From a checkpoint of a small audio frame classifier: layers 6.
Rows from block 2 of a small audio frame classifier, named by matrix and row number. Rows with one number belong to one neuron. Each number is 128 + 32 x the weight over its row's rms, rounded and kept within 0 to 255. All counts start at 0. Numbers have three digits each. After the name is the row's rms in percent of the matrix's.
After each neuron's rows are labels from the 100 clips, of 14848, where the neuron reaches its highest value: "loudest" is the band of the loudest frequency at the time of the peak; "strongest on" is what is common among them. Only what is clearly more common there than usual is listed. The data: single English nouns, adjectives and verbs, spoken by a formant synthesiser in many voices. In brackets: how many of the 100, against the usual share in percent.
# fc1: MLP up (model.blocks.2.mlp.fc1.weight, 960x320), inputs 240-319
# fc2: MLP down (model.blocks.2.mlp.fc2.weight, 320x960, transposed), outputs 240-319

fc1.476 114:133150093120093090135190184094170117114109101127093079171137144162078144169081118201148149132111155139137127205163149154123137101148117126106160151139052100048120179132130153168104104116115093097099100100151114147109156116124110108165124165
fc2.476 112:166120107092141077117053125098110112153112114132145154120091135146166141102099118153073209052145100149105133118169119099109139118127049084213111188194082155140148117176099083106157075202117157142084142141067149144144122132134123077127182155
loudest: 4000 to 8000 Hz (54 vs 11.3)
strongest on: /s/ (57 vs 20.4)

fc1.93 111:111107108094144089121079137154132105120130152173159164092139098056171099163184150070161095101157188056171146179134177174163184171100103127176173161168103073116126110090119107117113157068104180130161137126137097118112103147140147129149169138
fc2.93 111:175113124093145167132110128136196100113133124098169152087103163182097086109101089164081129138128131146063106103139176165159106136125177149147129192137073108192123123063108114097159198156131122123138132128126101147107145154081115183121161148
loudest: 4000 to 8000 Hz (58 vs 11.3)
strongest on: /t/ (63 vs 27.5); /s/ (43 vs 20.4); /ɔ/ (36 vs 9.5)

fc1.69 101:096097065164127114161098134132101114092134134098155201184143147134166164130156120071107095157154109060144143114124162169133109159149130106162128114173100104094053069067123100104107131098154162154121122138121131107121101126145145144139163175
fc2.69 102:174173125155130163155159145055165100110132172114139153104143083118096181076086142102130168125099069155102100149118106129174096098097131143134120156086128105193143208113117186135157161158107106120121060144037183123090101138115130190092198114
loudest: 4000 to 8000 Hz (62 vs 11.3)
strongest on: /s/ (87 vs 20.4); white noise (67 vs 12.5)

fc1.166 091:150106088126135135104111121138114132145119122155178151069072147167069107057066113084129076144097143086110111132120172202117060140149135115144162098087114125161122187071142129123146122052149181093130090197149143137149131124106084101056103158
fc2.166 092:134203136116125167126053192083097117153096163073083134109110111154113108136159124144148065086179110106143154114192161160136172158098220133116084125115173110044184117175144106102102166099140128141099169102124082087121140213135159119059152063
loudest: 500 to 1000 Hz (37 vs 14)
strongest on: reverberation (61 vs 35.3); muffled (low-pass) (48 vs 11.9); white noise (38 vs 12.5); pink noise (35 vs 12.2)

fc1.600 103:107044151167172134089140115188108169144122151092154088160140070083163127189140103132129161117107147081073101139195119129172115086112157078147147037082133120102145150162139123168145124098169109195162110101139141169086156109100096106085123121
fc2.600 103:108122115217129123203129143133115116104040060140105102173108130165138093165140134091092163134105127074121106155099145109132075125228143108144159122156124110099102141129145139132128131058125113099133155170150100189106110102125119137161106128
loudest: 2000 to 4000 Hz (34 vs 3.9)
strongest on: /l/ (52 vs 24.6); /g/ (31 vs 6); clipping (29 vs 8.2); /ɔ/ (25 vs 9.5)

fc1.80 115:186137131094115139167150132135200120157040158081105143150102077145099093201102074131177134100131163125134101115132147139162071119174164062091157146107117138135140131139122158169069113137121112120168099092146136167044183126097079160091066129
fc2.80 112:139153099116064119130094176100128114138150101178117181088161165173162136076087121122112168089076122129164135156108115124148077140069140121088085061104112143162196105091180103117119136137137132095134159132105103161131145129154105092121133167
loudest: 1000 to 2000 Hz (56 vs 3.1)
strongest on: /ɝ/ (59 vs 13.1); /t/ (57 vs 27.5); word: sister (27 vs 0.9); word: apple (26 vs 0.9)

fc1.228 094:092102166146157096135073155114160126104111122097059150167141063133161071104134119106052114132138111101142080125140139090108155119167178119072148148153087124146125121133167093116130141075164112157105131114107125114092073134168121110103135152
fc2.228 096:132126211169086196113183136091085144141086169092126197107149131079122164163130113131118189147154120151109154107111091161149145102127111106078118068124069133162139122158109154135166146142149098129111126142104142099138095116127160139098109077
loudest: 1000 to 2000 Hz (27 vs 3.1)
strongest on: /l/ (56 vs 24.6); /ɝ/ (47 vs 13.1)

fc1.517 113:145116084124127137112108089104096135124057069115115100103101118172141063097143180140086081093133119126079094157108130098134100144077153136157150142074156101157137160138137110180117090085135089149151144087104049147079136119105066136127026153
fc2.517 111:132146100149153146178141162138110144108146129146126158160128142148097100117130118144149100159188206137131109109078144125108114154127114086161092121096108138133110142108133139116096135166181052097168172145127060169127122135100162084175115113
loudest: 1000 to 2000 Hz (37 vs 3.1)
strongest on: /p/ (56 vs 9.8); /b/ (44 vs 14.1); /dʒ/ (31 vs 5.4); word: bridge (26 vs 1)

fc1.415 100:096122064161130143074095155119145174105116176095070148162097111140090152160097077148146117146131121118120103131098127079167083139091131112158119135086116157150101154144118170170156047118147100123145187134098065152108106146122130137132070163
fc2.415 102:100113152143175182129060133158146076124158112163110140115203122154141153108123100160134132088178143056130116087115151094170127134122118068162054124115075114144150112083131113112149091134177109085145110158151132143102120120133163113141142134
loudest: 500 to 1000 Hz (65 vs 14)
strongest on: /p/ (79 vs 9.8); /ʌ/ (35 vs 3.5); word: cup (35 vs 0.9); word: shop (32 vs 0.9)

fc1.464 120:123146151027037148171139135114148116120119142106100163090126096120100118120139109122122101120126159087155112153188123153189110134139152122113155139110132090124134144124118149172058102071159079130150102108153160124109164120111057150186092210
fc2.464 115:128091133140085084146098188126130125123126075162107196099112143093116101101136156112147152111154142095092095192171130090112157171170120124155104201154078128114114055120150144094192097124114156094120078181077165133160088139117113078082149139
loudest: 4000 to 8000 Hz (28 vs 11.3)
strongest on: /t/ (61 vs 27.5); /d/ (48 vs 22.4); pink noise (34 vs 12.2)

fc1.426 094:155173115151141102155101082104131107120073108160119142142121138124112142078167199081138121114174136117126101157146094131172173123118070143114131134163081120136104073094067106110141134134118160087072158146151082123139156221097092143101148164
fc2.426 097:121152149081098116091128132152110129122109072104098090155065206109120170121116119143150158104056172108111123109126137147101142114145137110150141125144124121142173168139158089134147150116110133195204097142128154129162131153135159114134110122
loudest: 4000 to 8000 Hz (97 vs 11.3)
strongest on: /s/ (99 vs 20.4); /ɔ/ (43 vs 9.5)

fc1.131 097:124110159132088080145087114097184174157218125182094122143100154140092103154108107163149111172146139097107154123081111155070171122075151133061103171143153093144175154142147152098113078082139071172137114104131182058097105133135104147157120145
fc2.131 096:169142077129151154113142128144121092099110138066095123089148144109060113101120166151122088111103130109114143130126174148072127154182166097173176094096112139128102068102096153137144128069163125184157075177187187082074130123110163128080133071
loudest: 1000 to 2000 Hz (26 vs 3.1)
strongest on: /k/ (40 vs 17.9); pink noise (36 vs 12.2); /p/ (29 vs 9.8)

fc1.676 105:129089139070165128130083128183128144134099085139130144142129148097081139093091136144149083196130134117056129130089181081111163132091116118069121121135176141158113177176124160100159134059131160128137162163101136156118164139136121187131093116
fc2.676 107:151151128152105115201129139102141139137091089118137116080134118152088061126088141135142156150155169177113133129096144105105084119132125112108096158079111117098120176155094165077079130132149112156132146136107085187143128153133119129085151152
loudest: 1000 to 2000 Hz (58 vs 3.1); 500 to 1000 Hz (35 vs 14)
strongest on: /p/ (97 vs 9.8); /ɪ/ (84 vs 14.1); word: picture (45 vs 0.9); word: painted (39 vs 1)

fc1.322 091:126168131157130089122150094152106124129168148119107151127120167068112139093139149062103083114131125119147080165158096180081138109098124109122130126137089127094092196092126117146134144085117120163084160093073130133159172114111122148115137149
fc2.322 090:106150124042110128117113176074097138155115125163100084124091121178146135193079114160168173146128161152194114158084121138101151148080158088157123145143103104086168158098188143106119145144071165101152118148117116133131124145190146156119196092
loudest: 4000 to 8000 Hz (60 vs 11.3)
strongest on: /t/ (72 vs 27.5); /s/ (67 vs 20.4); /ɔ/ (27 vs 9.5)

fc1.85 089:156098091126106125085140151155114125163129094162164134137122165111112147095105111172120130136147142098109145131135099131114134208120123146139104155161114117108096135101127169168120152128148146199174084107080136082100180133109035144105172116
fc2.85 090:125204154202113144117104106122137110078112132097101133090140112093065125128118110123134153181084152123092115159083136138110119099153120148112155107105164155144121132117119130147090156168178127110178105136104169139083112140042137156109138069
loudest: 1000 to 2000 Hz (31 vs 3.1)
strongest on: reverberation (76 vs 35.3); white noise (66 vs 12.5); voice: deep voice (54 vs 25.4); /æ/ (36 vs 8.8)

fc1.25 098:163112126167148162121086170086103109100175103046136156091161160101089115071170175157181116116103106116105120158145147217091154103086100115129084159078148111176149175098122198178114116055144103100108130183125113114119127142111138125118114158
fc2.25 101:079151170130090117116095098086151041146125162121075128160122174110102092133108108118140108095120128036186118129168137092146078171145083144163137088145116112059164087155181137088104106131156153136138164058132177112148139182177108210159122141
loudest: 4000 to 8000 Hz (43 vs 11.3)
strongest on: white noise (49 vs 12.5); pink noise (38 vs 12.2); /b/ (33 vs 14.1)

fc1.657 102:181131141068162059183133161172103123090129066112134080143151139134139158065138131156116159148134089073052153141105119058114082148125146146156160179153119171138097099151108132115072135105155156122047104150182080136076087118184117120069115136
fc2.657 102:120149209144122145073106084102120109129164091224129088127084148200086152139103095155159139141071172120126132092105079120109109125149090089115165170143105188130097180121194134154181105112121143067131098100102112132126143103126092078151169135
loudest: 4000 to 8000 Hz (28 vs 11.3)
strongest on: /ɔ/ (34 vs 9.5); /u/ (32 vs 6.5)

fc1.326 094:161168119104092130141171100106135086126146157092150103140146155111076131115078160108088124172121184136089144172193136123161105099088123119159169091160128044144073138123135107219082101148090126108126127101163169141153139085128094145145146126
fc2.326 096:147106192129174126151105168067164075134100136178144119058110126093101118147117140058161082148139137100080108127095132128107115077187110178172053139141138090116155154112093175113136168113153142085153097159167163089126160184083075105097203052
loudest: 2000 to 4000 Hz (28 vs 3.9)
strongest on: reverberation (67 vs 35.3); /ɝ/ (43 vs 13.1); /ə/ (42 vs 7.5); /eɪ/ (36 vs 8.9)

fc1.413 106:136136151156069098123088133127132105135164135093107172163073131157077099085114146158100097174144142122093146096144182111086176145092186113129097182134136191122155091157119143188139077151120118189182161120132090127120159106095133161163047190
fc2.413 110:138132131087077109134154096152181186124207139134142151076107089137076118101066114088101090146176179153101157068112134113145179101163143087071049109151094105158162126166101138106155145100144114125125154099154174157119175153137095115129097102
loudest: 1000 to 2000 Hz (47 vs 3.1); 500 to 1000 Hz (33 vs 14)
strongest on: /p/ (96 vs 9.8); /æ/ (84 vs 8.8); /θ/ (57 vs 2.8); word: path (57 vs 0.9)

fc1.14 106:129123131127161150158061168128174113168076116106118186101062120156107081175151096108123116116163111129091132229114122137156124131124090122082106191109148112124147159173140134144110106146127132073134122078071089193096181139107064131167124140
fc2.14 104:080130123150136095085144141136103166132147108156110183164196181161106155118164098139156142104128113103118097141135155111177095149115106117114115096077133099142132066103135088136087116166189166132117176198210130181103097129195161097120116152
loudest: 1000 to 2000 Hz (45 vs 3.1); 500 to 1000 Hz (34 vs 14)
strongest on: /ə/ (49 vs 7.5); /ɝ/ (49 vs 13.1); word: apple (39 vs 0.9); word: sister (27 vs 0.9)

fc1.248 104:124199121125159060187113138128141115051162128096108183124187111186144168110173064164103138126114142113163119157092104074152128145155088137125170165137098135113132129123157120160099151138096117121083118135167099139082101117253147158196154151
fc2.248 103:119162141139111117144093127105149148125179105195159159160136146128121125137109114160134124193120121089086208087133086107175134093162053099150089160124117194089092198157162134149162063128118068138104081119119080130082150105177112069092169163
loudest: 2000 to 4000 Hz (25 vs 3.9)
strongest on: mains hum (31 vs 12.5)

fc1.432 100:129142144089141100161094131100114127105149141151161099101144090156086115101094148117123109170126137152158092132074126146115114146163103161101156157089038158167154168036100135087103100124135121128125169092160065165108147133159105089160090116
fc2.432 100:143128124149090144156127129040089137184152120195170092150099133170116177110121100119137154202130091117150162142100049078137078173086208119182077192137081134156070107163112146135110081111108106135165150153044091149086138110129086145172126091
loudest: 2000 to 4000 Hz (37 vs 3.9)
strongest on: /i/ (62 vs 8.5); word: key (37 vs 0.8); /ʃ/ (34 vs 5.5); word: shoe (28 vs 1)

fc1.563 103:159105117118130120062078125107156161156128136089085132076149130133180122151133173184111095139136138162169103157088116107097142123071123167145178121059125028130151136113125120070142140154132087105107166104113121167141111145121127099120045121
fc2.563 107:121146099166127105090129101135077164106156132112144106162137131128215150223187070086163139142127090141127104115088095183144128082128177104053140122143143105130128172101140084126185134054083149070128131125102152185118064126147119081113108074
loudest: 2000 to 4000 Hz (46 vs 3.9)
strongest on: /dʒ/ (77 vs 5.4); /ʌ/ (75 vs 3.5); word: judge (40 vs 0.9); word: jumped (35 vs 0.8)

fc1.358 104:140085098168085162113076107076132210161133149121130140109168165057168172145138143141109167180131140140086103178139157126153132100147108140137129073099170104131147115114103160165089085079155145147112109167104137135145105109111105127084158103
fc2.358 101:141162113176114101158109169047091074059124151135146108090130139101105059166139174160168112158102129128110130106133097117087128144184094151118118172090125120124092141150128133127121113126157092166116130173173113109129104151134111089142111197
loudest: 2000 to 4000 Hz (84 vs 3.9)
strongest on: /k/ (100 vs 17.9); /aɪ/ (37 vs 6.2); /ə/ (37 vs 7.5); /w/ (37 vs 7.8)

fc1.164 111:074119121083126143133118137150094135117075138115067175120131132135100089066111096118110119189167116086064096068117216158164117161160161112129141098056162142136158111152108117150197110079153054172148124180160158126087137142076133122115071166
fc2.164 112:088075057190118150084106151151121125098155106151128126192145133146170142113106154144160123104175135100093112115091083126099145143138120130105079173173107130109147073139115129095164085140100113082125123175145187193144195139152095060152095103
loudest: 1000 to 2000 Hz (50 vs 3.1); 500 to 1000 Hz (47 vs 14)
strongest on: /p/ (100 vs 9.8); /m/ (56 vs 7.8); /æ/ (35 vs 8.8); word: lamp (35 vs 0.8)

fc1.513 100:142126125078175123157111144131124148184117106060118139113132175082183070057173041174058142139153110099138116133108138113114073169073155165166158121114177119146084182141113118077155151057152119098097123132098117156092123119123123130139095142
fc2.513 104:180128087170186138188120144138133108074119098125186192131158146189119077110090161154102054132149143148065075134102167135137135095164114113118071109086155106109116149149097168146112120170117142146142157137116112147111134143092109116134117104
loudest: 1000 to 2000 Hz (56 vs 3.1)
strongest on: /p/ (91 vs 9.8); /t/ (80 vs 27.5); /ɑ/ (37 vs 10.5); word: dropped (28 vs 0.9)

fc1.480 117:132088125076077128161175101089083110166166096188133037078156135156168159164178164115143162063163123107081113079124106137174065188066150092148179130102164058166170085094110186159122201124137127174133112154119132121129156148125134133127120170
fc2.480 114:075113086144116119110133097167117182155185099193148140084141144103111151070138184130071147108147172092136142127129144135141125143062075100109074073148102126173130099148105110103111123157167104186095173174096096191113177079093118149110081112
loudest: 2000 to 4000 Hz (44 vs 3.9)
strongest on: /k/ (43 vs 17.9); /ɪ/ (36 vs 14.1); /p/ (34 vs 9.8); /tʃ/ (33 vs 7)

fc1.603 107:145144126145109092164099134097140106154100148080076122118109178109113188148121191147156133107187149136161180106129097173129124119118094149101133160147140128135162095125151106177108112160148113163071205098137148109112108172162136117152062186
fc2.603 108:160132104212120136108192185111080100168172147146122140145123159088102088080166162144137101155094058104137211119134136113112150087172125113128085123166138090137119083128092159082163121033146197078154144199122140148158118097123128104116086078
loudest: 250 to 500 Hz (52 vs 18.2)
strongest on: /n/ (84 vs 20.6); /ɹ/ (71 vs 23.3); word: green (32 vs 0.8); word: train (25 vs 1)

fc1.597 106:095181126066135182167180100119128107107076139128110178070107146118121115099155099086109181119131126136104101117099173082123129107140153085170126099142146134174196124159118117183147103106132093128143148149167119104104079112088163119101118109
fc2.597 105:159121108168162132158088147117102213121123080137128130163129152116110129079128128177151126170205146092100131157142095203132124131096085120131151085108129086140170028182098108072110134102088049124170137190091171144131171122138084108141109137
loudest: 1000 to 2000 Hz (51 vs 3.1); 500 to 1000 Hz (41 vs 14)
strongest on: /p/ (100 vs 9.8); /t/ (75 vs 27.5); /l/ (66 vs 24.6); /ɛ/ (45 vs 6.6)

fc1.121 094:133088149181136123100108139118135119130155109090095116068122187133101064142115096146128125194145123121115159139160130161130113106104211113140126151115189140118124115149079100132159049170130147190110131131139101142087159079108141182129108148
fc2.121 095:156246160094113145154157079095129111058093095099095181100156123188087041062133176075154073102144166135119106101098159067119123106167111112119164129111059098150160145149110138130127160078144107109184169114146177146086091123089120119123078093
loudest: 1000 to 2000 Hz (27 vs 3.1)
strongest on: voice: child-like voice (72 vs 25.6); white noise (33 vs 12.5); /p/ (29 vs 9.8); /æ/ (27 vs 8.8)

fc1.505 111:129130151111091169157159108128148117145155074109145120101109117100157066140177112059130099099123127137155110176119148154107161110104144176147175163096163061152183151096141167120048132123116179157177110169144144119108160205097116103147125142
fc2.505 111:125126133196122134103080098155113122171087144133109180121102133188153099179157079108133136113077109138160164132178151133147094098166126071132170089106146178169122182127139120143143148097163119088142108068146091188101118104147134135130118095
loudest: 2000 to 4000 Hz (47 vs 3.9)
strongest on: /eɪ/ (95 vs 8.9); /s/ (91 vs 20.4); /ə/ (67 vs 7.5); /ʃ/ (63 vs 5.5)

fc1.217 104:151159118099072096156057144114117129123122091064118178114106084140137098117149064100093167156110127160086124149119116078109147115171087164168180128122137106176135175160082154206118089083170125181121095141112078058012132119113062128150136165
fc2.217 104:147178095129070113117096119117189140063124169112104119115137156095077066140159158156148109128099186129103120123135187142101126174123136081112179137079129160147128144024092142164149131086147160125113119182094173100122095160112147119127124103
loudest: 1000 to 2000 Hz (34 vs 3.1); 2000 to 4000 Hz (34 vs 3.9)
strongest on: /n/ (45 vs 20.6); /k/ (41 vs 17.9); /p/ (30 vs 9.8); /eɪ/ (26 vs 8.9)

fc1.631 087:124125112133108064144157088113119105116148116137151135122069153133140103137140145141123081150134171135169142117198098093105144116092175198178123218120112102138076157123142164212077103128146153127095131118100138137099168134148043167132111146
fc2.631 087:146093146149138154132081219182117172135088110116153078111111164076122111115147133135131149126140133134096112124107189142119137126153027153116156088124122100087156075150117103140099127114123155121165127183161138127150107118127143085132170049
loudest: 4000 to 8000 Hz (54 vs 11.3)
strongest on: voice: deep voice (57 vs 25.4); /s/ (47 vs 20.4); white noise (38 vs 12.5); /eɪ/ (32 vs 8.9)

fc1.726 093:149118150156133057170138139164170093111093127095114153086106126174090149115090108163090159123136130159081088155143217079171114091106121154111150114175108132119146122105078101125103071112208101165092186085128128143135118141130071112087139141
fc2.726 090:124160092108151161093094114144144142133152121122102143117118125182151104096119152126130129157100103154136132089123119141115142096147129114110190145091131114160188191118088108146098157171124104145222120138166170135160119150145121181132113150
loudest: 4000 to 8000 Hz (31 vs 11.3)
strongest on: /t/ (75 vs 27.5); pink noise (37 vs 12.2); /ʊ/ (28 vs 3.5)

fc1.621 103:137126135172125151092167080140144120106127116074119135126144137165141112152085171114162153150153079124056133108174156169115140126115156124148131124080165094180115063175138133104223098144197116134123135134117104121115129123065134118110090141
fc2.621 108:142107155132119100148106150114148091091132152090219158163125134103177157144129137140151160065093128135149069119118127134129106176211200112118111118123139068108134132102182110083134094112158143139136147114111117140135114178084104191160113172
loudest: 4000 to 8000 Hz (62 vs 11.3)
strongest on: /s/ (80 vs 20.4); /t/ (67 vs 27.5); /n/ (54 vs 20.6); /eɪ/ (46 vs 8.9)

fc1.249 102:124149115121111090159100136143130070081134076157122102102163145121135152119108142134143108133114111129138184147157188108088103111137162144120114144145173132094135138150125136187053090129120161129080143171134141150166132098108066156096137130
fc2.249 083:142111193102129190162100173113126136171152128126129136144106141146134160119090120121129174129155173107163144097140135102140122131116111088122075115176141142066142121178156112104156139192116169092132123112082142129128098111116153092084123086
loudest: 4000 to 8000 Hz (28 vs 11.3)
strongest on: /θ/ (32 vs 2.8); /u/ (25 vs 6.5)

fc1.544 113:111209147135082172169084138122060106076171099114092124170109107149155164153086138049176086095147146143137129140124054108126157095156098147123132151140082100086137119114063108160146105117113064139143133070150075030128120168151095129157151129
fc2.544 115:140145145171143126141138138113155106154137158176098080114147141145194126098132107137104120158157102198125203096102133055126129157096149161124061162094122119145118080142098125111073146152106094116096157134151087152091086174183159086115092108
loudest: 4000 to 8000 Hz (73 vs 11.3)
strongest on: /s/ (99 vs 20.4); /ɔ/ (50 vs 9.5)

fc1.383 094:178104141137130110119136101087194142197096078155068092100119144130080146168148105166167116163133135167115099166182137160155154107188117095079091122133173035098114085151100146116164129078172111235155107166120152174063166099126061156055114119
fc2.383 097:159177096101157112112131110148117116044167142081112159105156096104065131083127122096145080129167106139118148116122124129104144173131124124148154114083143112176095142187076117164112143176155072151119154197219095078102124119074139148117077137
loudest: 250 to 500 Hz (57 vs 18.2)
strongest on: /ɹ/ (77 vs 23.3); reverberation (70 vs 35.3); /oʊ/ (58 vs 10.7); /ɑ/ (37 vs 10.5)

fc1.347 100:144153124155168094084101113161167087125138091116141126104154124137060165071078090157093104145109147158067119136158130086149162194139141116068108179218159132113144131144052135092121149126102139089139140200166103130152160142160052110132114098
fc2.347 103:153138112103121097146065206167125127143077137189094142155131136157112157129167126185152150129081174070120145111127142090165117132112149104073127167137132103110122093141138143100109059086143156131088146113122145152154139119164096140099176102
loudest: 4000 to 8000 Hz (47 vs 11.3)
strongest on: white noise (55 vs 12.5); pink noise (35 vs 12.2); clipping (32 vs 8.2)

fc1.151 105:143095062128179087144114134125119122070102083099150139140063112123107105099067157164105087151174143156134121120120093120094127047108141204154098144123158096127092107168126179134105078121091172101141176197143081106122158166144094179142148092
fc2.151 090:118116185129181126140084194142155130167071098083140163165167095197163103170168088154123120146142097129131143157144146072084134112098118093095074088160162089089075112125100091119148136120133127130154133130127083116115114129077099125083112091
loudest: 2000 to 4000 Hz (62 vs 3.9)
strongest on: /k/ (75 vs 17.9); /i/ (28 vs 8.5)

fc1.16 107:122185096140114131199143127135135117048148070082103156154053118125110080106103124125136098132164108146114155169144149153114171083156128124144112152143153054157119093132116152127098053180117128127122102092138074112025160111102097125133074131
fc2.16 109:141114103107118164051123149125081128121101158147124111165163111147160145131138152063127142113131119131152079187130082129112084153120144113081131052108114119145150102093186136136160111063112069085123177206166157127104109105095116071166144103
loudest: 1000 to 2000 Hz (29 vs 3.1)
strongest on: /t/ (81 vs 27.5); /ɝ/ (78 vs 13.1); /ɛ/ (49 vs 6.6); word: letter (46 vs 1)

fc1.232 090:130144099157111120147112144111146117091172137118110130124126159145140130062130146122152139113152096063156136150194178126159187161102102097087094130142093173137127122144125103129110111148063100131077155113163133101085111127201156119101128171
fc2.232 093:130137167141107205142139095167137139163128103126119131144092140128089120116133101165207090163085066100145160084148151102123148078127150137157115067080121141119137134141167098131138131096207084131153081086116102098130138155125092082089073147
loudest: 2000 to 4000 Hz (29 vs 3.9)
strongest on: /d/ (45 vs 22.4); mains hum (43 vs 12.5); /ɪ/ (33 vs 14.1)

fc1.496 098:093136172141156091140094161092192172168088109158093125120075076161107124166118115059081102197147127130109138109111105098124169184163167114082115161115151123170177097132074124133116130085136113104129137115129064109116112124144073127129115116
fc2.496 099:092177135146116110098177115117101168097087152104148191168109102140150123136166086084105157127129186126159066132145092091168100109162089160123108156116075125116148071143149066089077138164097116109172148111116096106095151184109104118101136147
loudest: 1000 to 2000 Hz (41 vs 3.1)
strongest on: /t/ (58 vs 27.5); /p/ (53 vs 9.8); /s/ (52 vs 20.4); clipping (34 vs 8.2)

fc1.254 089:101103110149098166140095160115103154101062082122119122108104145160095142167113207145162097152118149130065131083143156178089107087142133156189157092131138145125147085139113083148136120102069158152138088132091147093118111124103143126027092094
fc2.254 087:117140152123117204143155159102145128174090185054057160145141114169105102096130105137153143111176125134155178095134121122141119176137145096141155080101147171124195158161151104151132165161151095113174165065150088119094162172075160122154086161
loudest: 4000 to 8000 Hz (47 vs 11.3)
strongest on: white noise (44 vs 12.5); pink noise (29 vs 12.2)